{"image_size": 64, "loss": "softmax", "encoder_isotropic": false, "encoder_depths": [2, 4, 2], "text_encoder_norm": "rmsnorm", "text_encoder_activation": "squared_relu", "text_encoder_mlp_ratio": 6, "text_encoder_head_dim": 32, "text_encoder_positions": "learned", "beta2": 0.95, "steps": 7400, "epochs": 52.3, "lr_schedule": "cosine"}
Rows from block 3 of the image encoder of a small contrastive image-text model, named by matrix and row number. Rows with one number belong to one neuron. Each number is 500 + 40 x the weight over its row's rms, rounded and kept within 0 to 999. All counts start at 0. Numbers have three digits each.
Before each neuron's rows are labels from the 100 images, of 14848, where the neuron reaches its highest value: "responds to" is what is common among them. Only what is clearly more common there than usual is listed. The data: patchworks of several textures.
# fc1: MLP up (encoder.blocks.3.mlp.fc1.weight, 640x160), inputs 80-159
# fc2: MLP down (encoder.blocks.3.mlp.fc2.weight, 160x640, transposed), outputs 80-159

responds to: plain
fc1.610:517499490494507491509462501495483500501522507474479551531413458503500516510530474493540543512469502489557589500657498497506489494522573528517552440508629536505482447575501500498449500454497522508498500484502499511501510499471462500475518509
fc2.610:527499515472521516518478504587484448490546503534441501541531446515429487501485494473499480550459514511497506477507456456583468551501388497500530457490507476486502479469524516488461469440423490496563508427566628509490565497466498494480501593

responds to: wood; labyrinth
fc1.333:467473488551479480468739499508523457492498522510502503509503510552506668492470513478496531530412562483545580466554514503500485507450523596530497486476523488526463515550447552497470494436492507504496486505499479487521430458510474498498492498
fc2.333:509457502535495594461497509473500506494504516552506472508502535555496589461500498503514517565511370508544514508490571500508518498523485466456496522501507433437502469514504479494490443442527543488496441532489461424493609515554500570496530485

responds to: bubbly
fc1.507:506487478425574527489522488560425537577510436508528500463475490456489498507498444439530584501500530489472505513493477509488446496489459429433485483401448498498534503570471515548509466468424491518489490535476482478514572502510464473517524499
fc2.507:418504472525438511475571545500440494499502523549459485505512472506526534497431595490506425432511503485533535482458566496499490485401475549515499480524410507504533493479508482483400501504513492551510541454502514499567574550502549503495495469

responds to: veined
fc1.330:466506544393482504507473546486538470514513521499544508510493501477447506542375474481488544514515501474496483499484528496500528506504534523588438476515507495480513491498474455506560503497556498500470531514496511491505522498598565564503523519
fc2.330:505504503496509499485435518433502452489499517491496504445542497643505498498299525487473490545514572514495498523501522474509443503476495545516484480499456556508538439486509495488526448499543576498508489459473507484452452491519522576475464504

responds to: spiral; wood
fc1.365:424468450509488505531565427506477443500482490497471500525486566565497492511518482510449543503451438512526442487529494506531460462474519479518435426476527577501503481473478552508411502517498525524510567542490545540459490513466517495488558504
fc2.365:565537456473505451500510504535492512506462504468473456500558498496498460469588528465508490456504383477499499495527500501482567507519489501467475510474503505502461513545495500501497498511450481427513498572478522505431432456463475530475494490

responds to: plain
fc1.594:545474483537555481508511497500505507434480510528492461412573553517537453567490575472525491524527531495559538518503567502497540566472535505499489540435497505485508521470505556563500514485502515532518483499500521444506514524494538489473474550
fc2.594:483523401506497559522518483537459452406477516504557499488393497474495457458491463502503473423498503507496406482458499478609504543456501497524499529547484510421504553418509501451443533576438511499518499464424490477489446508513517492586499513

responds to: crosshatched
fc1.32:551471502514518482517507464558419314508488486499511474558500504526482569511479528484493501489491495482502500492566495482464510447498473384469547503493507510482509501497494466512501433549440516452428455479501497472444522483488507496471511431
fc2.32:497527501450546546470461503500471582496500549478502519496499514567383506492475498543533382502483480559510515394443509491531576510493471508412458465473503530540559483499604517504482517520440583476499441546499561500477559541499539496498494559

responds to: wavy; centre pattern: wavy
fc1.230:486498508502492503489461496499499531535503490537574515546503488492174564513493517496479501490536494517522499543547488497495465502510517447556480555554532504509442517503476498504531505468488499392461484491480465488497554500485493488482500486
fc2.230:517503459542512506521418496491493536498532326513359542524620483557496540528501561554501484484559536501497520506506491462496580494530507496465516455492520561507415490520500488613516518556441542498498503438524497496495499513450584428504499542

responds to: rings; labyrinth
fc1.585:504496496533498515537705497499505483497518454522378507487493511497421661531468498488500478521513506470500449500470495507550562497532472429560516463504498524460538508550503520495476452508508438479519520482489520550504493521482508493430494530
fc2.585:479494461431453487463528523456556510380415489494557618482511499515504500478453526484487464514504500502530522464511481502497499476472467463495499539467560472435557466542561487520535606474490534489431477510496525497498499468491538510438566511

responds to: dotted
fc1.270:386497468502519507489509500544441526478390501494542478546516567473474510396512553499460488464502531542512523503500583491500535526538470500448493511496501499494501558510537552497482521568483474511504498506498498497505568500464438499487499504
fc2.270:569499507525433492513507557503413514457517553516409454501507549535516514540509506491502486475571513507483508484508520503552486440480476501455498532636454445474484500516526579437573514495545508468589500519517484529539499504471459502491489459

responds to: crosshatched; cloudy
fc1.269:491363527504468540502360506485497352442454477459495504496501512520439501482461481504489554500480531471505485540403490494501493408527522463489503526499516513438502528517494482524553551510487494500448465496498479502496536440492502488503562482
fc2.269:500525437504461491459490516476491486471482532502509590491521506561505496513501524517562476505510487504430576487492427440498512607514522492508541502520501513491497512518534498469511575514405501461502484546551526440496506463456475475516496437

responds to: rings; spiral
fc1.474:490653508430498495510529479467527510507478450507502419530519435495510500509446581476505536511537471501500541503494470553495503492474514388507451507484496515475494469494507467516499494586579504502499469534498490657503503460504474518515507498
fc2.474:505458507520434520486491488492496500481494525542478498537559534487503488492404494487497455466492478493549465553497495462518500589512538493505530518504466488499483507462499490474485481508529501557502497573500500478495502536451465532572527487

responds to: bubbly; centre pattern: bubbly
fc1.604:536497482561537496533499459504475482458469511498493490500480532498522496505518518491508497435513500505511507504495486500457495477409472504488489480491569540500507496408522525530396483521535507530500468471522589543515524519466681509459440498
fc2.604:465507391554495498539516462502511518474498493481515483559535485472530545502500571513567489569526552553511495499532468443502492497563481494494486451511446507515470429522511510541358522493430488512541529502492494479483501480499603507488498523

responds to: woven
fc1.160:494513581513500488496527511551558493499509531611503485504590504506411524505485484500553515513496499435517479464472500462568430486560501486504579499596550513543462533499486486499505502501485494335502507630501494494460508488499486501569514491
fc2.160:463499495494500500397481503521496431524461448505515474568458467518514514471517692566465554484431482502508543472475555468455520499471505505479528507515477494593491547568502536524497490494531495508542492353500500505503489501529511493488503506

responds to: spiral; centre pattern: spiral; rings
fc1.563:500391523470555513450423608443481487534481499485539535502464516495471449436526475500517443492464502507506567503430464485404493473511524506482498472479498465551494590469457494444504449480471490503536530546453499507525499580516457410491400511
fc2.563:510526505490498490439464516512522445528548464428583504474650502509545391559499576511454375505396493507500515550451479505541465475544494480392500516500550424591530534476425492471504511509503499535500515518511537504497464486505512469493493564

responds to: spiral
fc1.536:509574509570544455502489501507505500497530500502503486452461475442494501655477499512506427502529504501572488488599571497499484512436518456501492540489597568551519478499502521494537282530506488429543508515499492512470510507503539463489557508
fc2.536:504502513495460728559523600420540513562418474554521464522503575512503473482482489513625508513509502501475489510495450494479540533503533495497463502507417473529508513473508485443536487499500500543501505462514460501494533495502552505500519515

responds to: spiral; rings
fc1.388:510449501468487525485504485525499529562500500479440485516530564473493546479490493469519534502517489507512481500477485588518554580471473515499480529495484505591606511493494561467497533500454547497456417547570520488420650508424474506565504493
fc2.388:460485499430478508513519498523541529495548516465573474500495446507544487512545503478429501511508518549525429501532484442589521400509512496466461470559494478493510548498498506497523505523452543536541449349507499458488497447508497496546560423

responds to: grid
fc1.315:597549515491504432588471521495500436499526463484452537500500535531496405531502497500454488496516556499502450502508517529503516513523621500520628479494505500509496490471498414499520489503472513475408518506498533519523506480590523501507497483
fc2.315:387500549530605558543420474469500489489501529501487486516508524511486493499417561533575509554509478492540547413499492500506491536484398487500451518543513521517490507505493464542448496490525586450548591462505404479457529455484544535495451524

responds to: scaly
fc1.179:502443542498499494522478540503550580570511486480509498516497498454430492326523484507499531523524470446461533502482493497444479482476497530534673417500495504508543505545487509461565492490488423405440442495455509563594494549480412497513492510
fc2.179:503492490548493499501494485499536494503522479502496507517497493506464466517550499554507480506415603557507540498512514500502504496514551517512498410433528485527501466505533428490508535464516505439494500491495573479564440472483511502505495581

responds to: rings; spiral
fc1.75:437501516468506468510569552505529507495496557500525500551507524549497508475455505511563500499517502501543535499521505496527500505457648523494489473488492580546480518483483559575551482399517483505461489550591439555509486516483501498498546503
fc2.75:539498503510505481497520489506454499497471502501496477543508491479522506500498516511496652477498586514488564466588480492509402483487544530474494450499553471525478597444499517491482479499566547558483510481544460507504502522483479501514509417

responds to: grid
fc1.87:538477459491505467474486533465423460491482518479579381521477457607496493499500493507499498501467496496518664547560515491473533531501499576558474502543492502497432494531499502493545503513481443499472489502500500495479494511473628516585446550
fc2.87:434507473501519505510476502545492514477481450496546506488523516385525430596528502511502475508515540494496499441493499571465447487497448532463383521501571499484516532440509458490545466502574495523502496485442527485495546475514560495485482552

responds to: dotted; studded
fc1.505:515445484499505390499492448500554454489489535446492499509491529563662500479505561491552413509496472486544459501476492498484478502474575531571572496545510506509500480482493446488528544541510535390492514520499491502524498502519643561474481503
fc2.505:518495498506424522572489467472534500519494486487504434522497482515505516536528495569495492507501511505481546560420574510418485502499426497532562506408499506542560457518616427491496494421501448452502511417499499525517499493475529488461529473

responds to: cracked; honeycomb
fc1.418:501617510470515405522482500441502564476447464492529502487501506415486509447501490434442442489430573488499499486515500533488536528484428622505625520495466501457537498488469440524481497504469490531506508524523465529490512496472501490514497496
fc2.418:512481564510511599475506553498555469568506526501494476501515500446522553526541492493565496500502568421453501511523444467510503469501500555538503489499407522545607496484532335500513524565547531497532570493516493452516443507485477544479466437

responds to: scaly
fc1.291:487534506446499501508504500493481444443481533514469489468446441524508492419435472490450453477449503417499471471570499486460533499496500495507538498506494690407512533482606428556502507479488493465506484501485496477562521500450492477505431500
fc2.291:499500453479482485611561429499435531539504586498499551521488466601522452500502501493461464507527540484495479446503478502498526499538508485531542454502604541528501494595502540498487499498513495563477534500531540530478506487463502522522463472

responds to: woven
fc1.561:430503565363502468483491535471511367492505529499450502459566511486453485504534473486485502462439484509524572527492498492623505480472434488577489497516656510416502470494541479497498615502508516458459488509514456422499504504534499522474500489
fc2.561:521535514471584511494504558516506537521487494468552555578493478560517479511491512499527494514503508525489510482539514453382507524497559555467501489416565512493501454526469510421506540593490475492560457493498533491519442512481488466459507502

responds to: spiral; centre pattern: spiral
fc1.369:493513514536501512518538506449508613414494504542458512548506513538554564507534471528438568545506498517528512501506486467490531503434534506519495482499491641455504522499533496607508524502428480559497487691502586491530516407498495507527564512
fc2.369:493560466521531482500498492445510468495494499462505495502501484501511502544502524506495444530450481507518498546499487522486506505481511502505510586464511444506486528500524498539474501498390499446504498511498419519509496501501465504597497429

responds to: diamond; checkered
fc1.522:562475502500538478413487543561588560477484477466468529511500483492502495496473448489489591430474499457491499428456473499478564515477493479422540586510488500485584466515485496513501477502495481555533480495497499471495514505524594447514491496
fc2.522:446538509462568539471489493507577474525547527508503512524459475506484513489550508499506535522478411514488487497445565511505547357512469531511515526449543406497374514497523475441496546476514484576493515479505495494533490503480539456487456570

responds to: wavy; zigzag
fc1.504:547486500516493504550463538490541519498413430488526482443553443475502554488485494501520497481497480481503498597498523462560491493515484519628473500534498423462531502455497535476483505484542516457505490513508518508554494488479444509503483500
fc2.504:499514442474566489566492487503522470485501483498436484502383500472428512499501514501513564447497496481433500476500476529514470503499502529527492526509501533546494552516489476517495577519503491502509477515438525456480400416499391489563483498

responds to: plaid
fc1.457:409439512465546488498505503463534541503515462504504496484498562519488475532499507480534519482491505504496416529526499501500549513500489498488501432462472467477504631466500512509566465485506435481502476547456495480520442509500500477503491502
fc2.457:531517503568505594499512490492521519507516492510475531532452495495467499498502511513450514445502550473525488517364498523520502528540603505514596426565514478501483492498505513444554519414428495565498488536519393495462539500497552424439504493

responds to: scaly; woven
fc1.89:480497530515514501496499499491500513659483473603531497520447493490505493494560491490438507458568512469496487510513520486527499504528542499507493523483537597511528504518510432498493565497453504519501493462581576539649564524471476491464484497
fc2.89:533541554485507442536597522494537432495489632499494515495520476502495540521530527494403496500501467532508498504500468505462512500434551507446401543506505539566498451537463480468546513455523500465517521500535535552443527493495496482495498485

responds to: spiral
fc1.110:531489494425560518544503508427514516488508467494495510556546494492489505482492498494507477547495495466502463551353514481503526482501441503448529578500474486487516465491477560560495592508496437484492447516501535502461532458478491514547493495
fc2.110:505501469509524602480604529499553508436506476497487524480432495515473624502502494507504485570498496522502503512491510528455478431500558529516493476465426497505503505355466439503483509445494495506498636544547545459505524500515548505503443499

responds to: diamond; checkered
fc1.170:494486516536439469487488502498554561499461502501584509521499482524503499498522454455487466495506507505522535515492498503502485473502561503509497502527436545495548508533375503533505472505496485541503495556500457516494497470519543500501488494
fc2.170:477507418489574494434500499509492512500570453439472489503513474441546506493549497532543449504539516500521488463536435495489430509504451503537498487427501503502529474492623490454527500509518500490499467483479479496507546517504497493475478522

responds to: spiral
fc1.173:336498512575501507411395524497489412506507465501499578529537528483508493433534493492524414501489500514514487552556494509499485479558562546518543505531501524466515500477502506475499490502465493487498480532466465462476483551545549528486535497
fc2.173:504523497473477560533472527536513480481549489504475489574546489494524500499505500551437418537446436504545494527526478505557491541425403493423483501495516418441514441480474498490488517475509494564488492504496515503452564479519510513547485425

responds to: honeycomb; triangles
fc1.1:478488500526563547538487514496496538353483498513443554528496498494575469520529541463502504491523497516548460497467504477501585528497406508502504510554538470577531507471540499572503489480471540468534462496485493497489501458500524500476498489
fc2.1:554506500388448396508503530531502461485563499497451503491592498516523502572657463500519467501508497497511538480477526507470544526509496481494547502500443562522506512451510511515482505486547488518488524499532504512512498498518497476493468508

responds to: plaid; mosaic
fc1.28:565492500481559454577497479549406503492480503478473482455525502497540494441545530475520470470467507486475529515544450460497582500536512478491399478653551463451502538504410590499501506500439493501479501523491425476472500480453436492508464496
fc2.28:467513534460539487427455452493496469487512499496424493512568506439525513501512573513509530463484509522528509467448504497498499498507467501462496451426452437540519467465502596526505507498518458499530496527631509497541467556510487504382497494

responds to: checkered; centre pattern: checkered
fc1.27:501508482650496499478501519507594448493406497488512451545490464447504512523499501522488497465443503514562492515494427510451537504496456524375513448509508486497491483584459498473512449472499493516529466498502502522515507494514424434492536499
fc2.27:494513494476510515502518497434549500550571539513509386515502407543485503458522456507495577443548487478474503575503536514475554427580505538490548483564476425513505581508424503461509441480478445570456481509523500461444492495463461517494594517

responds to: bubbly
fc1.209:491518526492579500520494464486380500493580502494500462505519483446476494499491515465492492472478493499506579566499499468497478573547538501539559519503531487498534561533462530477502507463499501609500438561513363496508498500536498455514495512
fc2.209:424502530523431508568469486436472484517416499507499510475447502487505478503502503528513527551479526494476544506538467440434446487446558464497486496496471500454519486570504516520500488457520372527504489447521341492514499502490501492385495494

responds to: woven; scaly
fc1.352:498503516493496435504550526510472448492496564522532497480519490439516527551511540502464504549475520500510508500565499496514496502498595561497552413498452502417493473468498412498449501455553433462500487539489504484459599488497494521506495489
fc2.352:512507517534496460482523453495529509532539454497506495557431526535489503490476515472578500523552456478432507583514510483476524519457518505486524553503535478531556502490580469474530505607499496466520524515476578519520516511404576491496464403

responds to: rings; spiral
fc1.162:480492541480514511496487512497446466501568491446613489529482462506504372493515462528479487491473494522478474517502451452498468504471581493391500494473422480511492485399502503462469513510519446497520489479486522444491466423562505407537425501
fc2.162:460502507488476439511489579466553521477484493535491470508488490491547493445409498443504421566498504498509498497500510550414467425506502486562587508532493494507501523494461517501501496510522523502494572509500592507492514492478555490499462481

responds to: bubbly
fc1.172:557483475474547491564461544455469413545504495497473420492487514488535506498486570512483497512535516493504467503508491479509539462447557494498485552465489526512495510460504465509494497541500414519502422546499509462514548504439575452485450477
fc2.172:471476491501435502471523511458352497510461504507584471528488505531481487444495486423581553484541432448387514532511515499470533451548550432499489460458503437519468557501499505618497499546482514513504503431468453473508496502495494484479488490

responds to: scaly
fc1.341:492446552504514508480503474478567479449523535465487455508493502557498492488505597521498575501510473498505549481494513495599417541505473502499518518467492488444509540534597500495500569483502502645449494505493499503505524525516501466496494472
fc2.341:433512485568469547503523458455453460468491492462473497462504479543532528498554440522498507501498467480550502497508485501588450505442413488541497491524546509504487509517495512497522480501516540671505498461473542498517490450487496492495489473

responds to: plaid; grid
fc1.582:411521497523598509497523502519646485485555501482467594492490440495516503410495448499479519412485486510500348555500501502510514515485500451539466515511489493510484512460574444567503439559504466499490509459504526500497492454510481498495500494
fc2.582:502488478475460430498462502423570520508430519554492514524504551469506487506468543462469552502503544496502475495447508497512530490520498522549532519507454507501492492501467450498532556464579437407490508520502561513502481565508503530336493543

responds to: rings; striped
fc1.107:525430521486495517493531408494520503551491502497508472458521517489470499493478562559500517543557500490523488464511508711557523506483497481478462497450531318500504513521465516503522505508555528446492500499528496493501518449485431437512587481
fc2.107:501517528507508497494668517540617505473457496502500508503517504498530509511586435463427489494445514536581484534501463393572509537459487501547481505557442530516506608583497551488501488521503517508498443502568474482467487509480446510500522489

responds to: honeycomb; scaly
fc1.144:462513520500442511521481501521482528501701499518511537488458485486460486499494480460501515495478527507537541522461487493499497498453489496481432505565505466462507468526491510492493503494499480636500464523479502489512504501457494461499504506
fc2.144:487454484444493493485490467593498516495428492399558517488525505509479482482475578410495493496393429502483509529454497501481557500503507494475500559553588491484514374509503506503536472455486394497474498503522494487466468558490510499453495498

responds to: bubbly
fc1.148:544515555512626508494506498500486504538488555475506525480529491516520479470504497496503584544502490450523551477521501497497498529501503539487480560530546508439522514508438492519481502490514444608475496498538470472529493556464478500476443494
fc2.148:559509546500474503498501561488485502628455412498455481492610470450577477438470483488436501415484473485549456475517515505421498453475500537517507590468507544502493610542508514504465515518569503516501497513519492500498481479499488495503533453

responds to: wavy; looped
fc1.49:541515492514525500461628515509490549533507519493509500502503509547637503505506491514502478494565454503490447471441469512495544533439487517514500542491479495536504489491526495532503472514464529707493527502499459584499495504543630503548520496
fc2.49:519476533462483492460557522584442484495492434491498396485540492497501505519502501525492568497372517507447371465466487502558481497527529507458500514546531502509500534603479540529510497502499562568506552459488557497473524535434511481476519543

responds to: labyrinth
fc1.95:519506535523476492518455498519589432507444510506496450594468493485551413484515484504519490503518489499464592596509507493464463490494503498512502562507560503471499505539486499502477500510511492467500548544503479476488474567498459517494499476
fc2.95:529495530502505499455508464483450531407506547504506453510544470522528485472486533501507563496430513462463518498584454490535488507475584560523493490521471489451482448458465522518487427511522611517503491444515478498538518513481497514520502560

responds to: crosshatched
fc1.473:452475516499498395507493504503528481519493571462499516498549513514530513431526453428555545467537570502522482500598513465500505435489516421484476560501502519451509487471539541500521508509593498490478525470442478504498493477500503490494501378
fc2.473:498500495489539469484473503500501600481467507476482554503473448569487456509532503561516317502487515480501503503498453505541491494506451498508492481499631536519503471520505497450494547485452518468450550499534518477517493510512436459503503469

responds to: labyrinth
fc1.126:462426519525508394481537538419500469534496508501527508493495476515504559484588423511494484503429542496533521511489502502501470500600524527543515421497450479509532474500468497542509493497359517484501497524497506518432420506575586494486498478
fc2.126:501498536496558655448499475450495497490498499482502506460552529504510463505650555509481495499490417587495463526540453512531493447426513464477520499484504482480484498482512503510503470507501524523520488497507551501492492497454562497500509482

responds to: plaid; centre pattern: plaid
fc1.286:532520515436436508458510537497547423448560487502496461543533499541569502519514567491561547493483492541493503574478491531477501560446571473474511529531452440513504500524457545507517484499517386504471463487393502411500498412505532465468494484
fc2.286:448460513375513405501524515506483523507497551515497501491463469478442483524462487431524412530539526460514474522345590515484470499558530489513540479503457497466513592499495456503500438506437468506586464519646489497457530502523568496500396517

responds to: cracked
fc1.199:443499497470526502491534431501472499492472502454429543500485496457524503472481500486554465451530499502502394469489498508505481501489562444460498487508518513516519451487500475533505610477517484488492517540613497405498590465495479520571496517
fc2.199:538490491448456490480395489590490501499552544523548502507506488466495599504503535475492502527573549417491459495501500542525469489492444513450514489547504469498487515444476501498410462502489496545463544497480496428560495590483526495578468481

responds to: crosshatched
fc1.491:482508461482522516503538551501458539492586513501505522527505430421493459511469535497459472490557516501499521447574504517523496547454496443580481466486469580488564487507497439480498471531500493483477527482469486497594487497508488484438502503
fc2.491:546523498469487524491491500492497478554530569520496491499499443598537524410449540500533479476558563527554530615573506460488535387583444508494516506515453463606484509484522499451515499534465522505492542564495498542454513459490505528509498521

responds to: checkered
fc1.193:465529492500495505511516522511556465537492495462475499494550513462515502517499516524503433474578486477557543511455506499519510502505478437490513482484505513614506507490576595604486496496501581454478502516501495495448401492486500615449589495
fc2.193:443483447537502413506484513499495471506479507542501445494543595555488464519539495532504499498377477579454513515501523521482519498501457596318521499506434492510584474510539507492491545509528491485484429491499478498507550529506445478468542441

responds to: honeycomb; checkered
fc1.379:583543510448487499477597498540521436487586501568544475500499545500515473492498472444489490480504497540490500507504503425561510534520544596456497498597421459524489516497535503548501502498483548485503499498354561500464553503503420495452514531
fc2.379:538503513476561478412506509560524540528482487519472505503431482507504527511453455543511586557481488475531512413498490547545474452535460510565537490488488502547551536504442507500495458565502497484590460539464627542468471500499510523521543461

responds to: veined
fc1.289:564490502486504510468571503513495493507501500499496502501479501485503495496504515509491490490544516595487497466543500501528512491488505489530507523615510520490493467592544497548502481506554496497486495506487491425508492473570505509500431568
fc2.289:452501466510516435554511519563518498592499491450474501465459479508530592490479436491445469558553537431528495555532500503541491644564506572566479549504384506467508494473427496464424502517486516486408501507507501494518484499477504595526480482

responds to: bubbly
fc1.21:460499500525469516370486475490506578529516462534537529497446503537567586481499486503514486505560496440533509488558503499469494509511509520527506554425563426502493493551501515507564507526531493344479518479490468551498440463481472523517591508
fc2.21:487557528509481496510550524566534478494506471499511526479568523495481518507490506433462501528526549487495561476553557491436574499435527486460558465509507499525497533544501520482414494508445504458515535498486507601387543517485529496494474443

responds to: plaid
fc1.105:470425527552512444497500466518505546392559494492485460479506497613483501362533505489505544514507445473495472501545508443486528573503510415509547559482480475528492438504502509465486508357499502531466528494500508531504517514500497526441490498
fc2.105:449604498507420483533430408529510493447330444539400438502500497470480503501498453497493499459522553449486460500496487555573483482553500500501486542502437498558499468486558459514501540504519453502475481517540505528504504512498496501506539496

responds to: wavy; striped; zigzag
fc1.30:497450529500496532499499570503506530565496513480507499488498305552488546479524632436494498458477506480465518520538618516491582476555478529501415543563552500502522508491397465508495513487461479507384532499511470596521495504500500476477487555
fc2.30:427500522551484477490402554504489507494498505502497533465478507503531530472515397496493557508635507550527516467551413498493509509479480481442498496493499540556523514501502509482537505510515481491498505496494470503501497502613527498508577493

responds to: wood; centre pattern: wood
fc1.235:489493523510510476476472504489445499549475508484544520461499475502500481465525525519614443524483468526430482510533541534525482559480492487443549514539486397558500543504439503542547507498540539506511494350503456503488437581488494545516514510
fc2.235:499504522472517505508443537528432440502512493491495497499572530435565511538510564395455496489471453385512501492524490623498535423552484525419518535487506452580456501490455490564507514496467497473489468566487466639507506533513506539514466502

responds to: woven; dotted
fc1.3:515471513500518500533502491483474485498474467588480545495531469422446590504409489454496522492553510419472489506477497495531480480509505503491506471536484489496515503447649485504566528528595499449471503536508468468494559530485513537511413522
fc2.3:467553531431425469433492417497470509518544593488464481476466501511473546495501541581517490518494550488511500368492467494495504589514492488473514498513526499502448482497501533475518496484474500452582461488501601529472510491477539520502525485

responds to: woven
fc1.541:492611509487490532579441499466542492514495397503502499469486472509427486501503505543500486534484517402501519492506500533446573560438514492485486517497480538519502481565465470474524491388493489502383513553498500539512490516500497506500500564
fc2.541:489509494461535469537472435525474499555481535482499501535521493501456500499412527488539493535499610590456455520455481495507503530620512404462505525499522537529457520502502504488504394477518503434497420417498502592473502496569481500496435533

responds to: bubbly; honeycomb
fc1.106:461506580603487466478446516505499474485439462484560528488479484465536488489502556554494501506495503451482464504440503508509501498469493454538483503588505502538510493533504518505497475480503495380535510502490541549538627504412586558498491493
fc2.106:457504416494475547541658525511460511422444506576484493498485502506502517550601425497521439499489495497496499504499519491495449515507476498529468465517529513492496520435469462498490502543508451435488440540483564563508545501477509529509485546

responds to: labyrinth
fc1.44:498505530455484476459483478509478511513495465500531501373614504526581478462492505482492509501505492510501491497499478498500533491416515490496463425490449506481509467328496460505495491507545430530500500501528508495490580463591468455499505502
fc2.44:480507482532493479497494514346439459469529495494412478514437506489534530480540474499522510517628505506499530527636522505456558528517481582527506365539500497397479434546493570472500488535500476515505488517532549515518501503447486522503473497

responds to: wavy; zigzag
fc1.411:412494507498608511571501472485422511490488504466439442469475499512455452506501631507442407500518497532502499392502480497475510496503526514426522547528479516525498456502486503520566492572492497601496503563555482498496584511498591483562498523
fc2.411:484511515504501455605461562478414444473427489461512461538538413458545547518490479499612539586471500493500525469494506492496567550540519518505531488502535475529497491547479498505481521527407458549559495510511501518510443477528495498509531570

responds to: cracked
fc1.382:490526482485520504470589532493538474502523505455505453500501504502517489492537498374505523498513475576494473462499491509505556503499530548493624521493576496513429466572504540534486580450496478445514530601499507451416475535500495500372492507
fc2.382:487500487522517513412460480517605415488506518504499445494495417449529503477530494558477602511559497462541519584515502498442510486545483567540602481509408502487501499512485497487494527510499489471490517468486523491481440436495486526485456497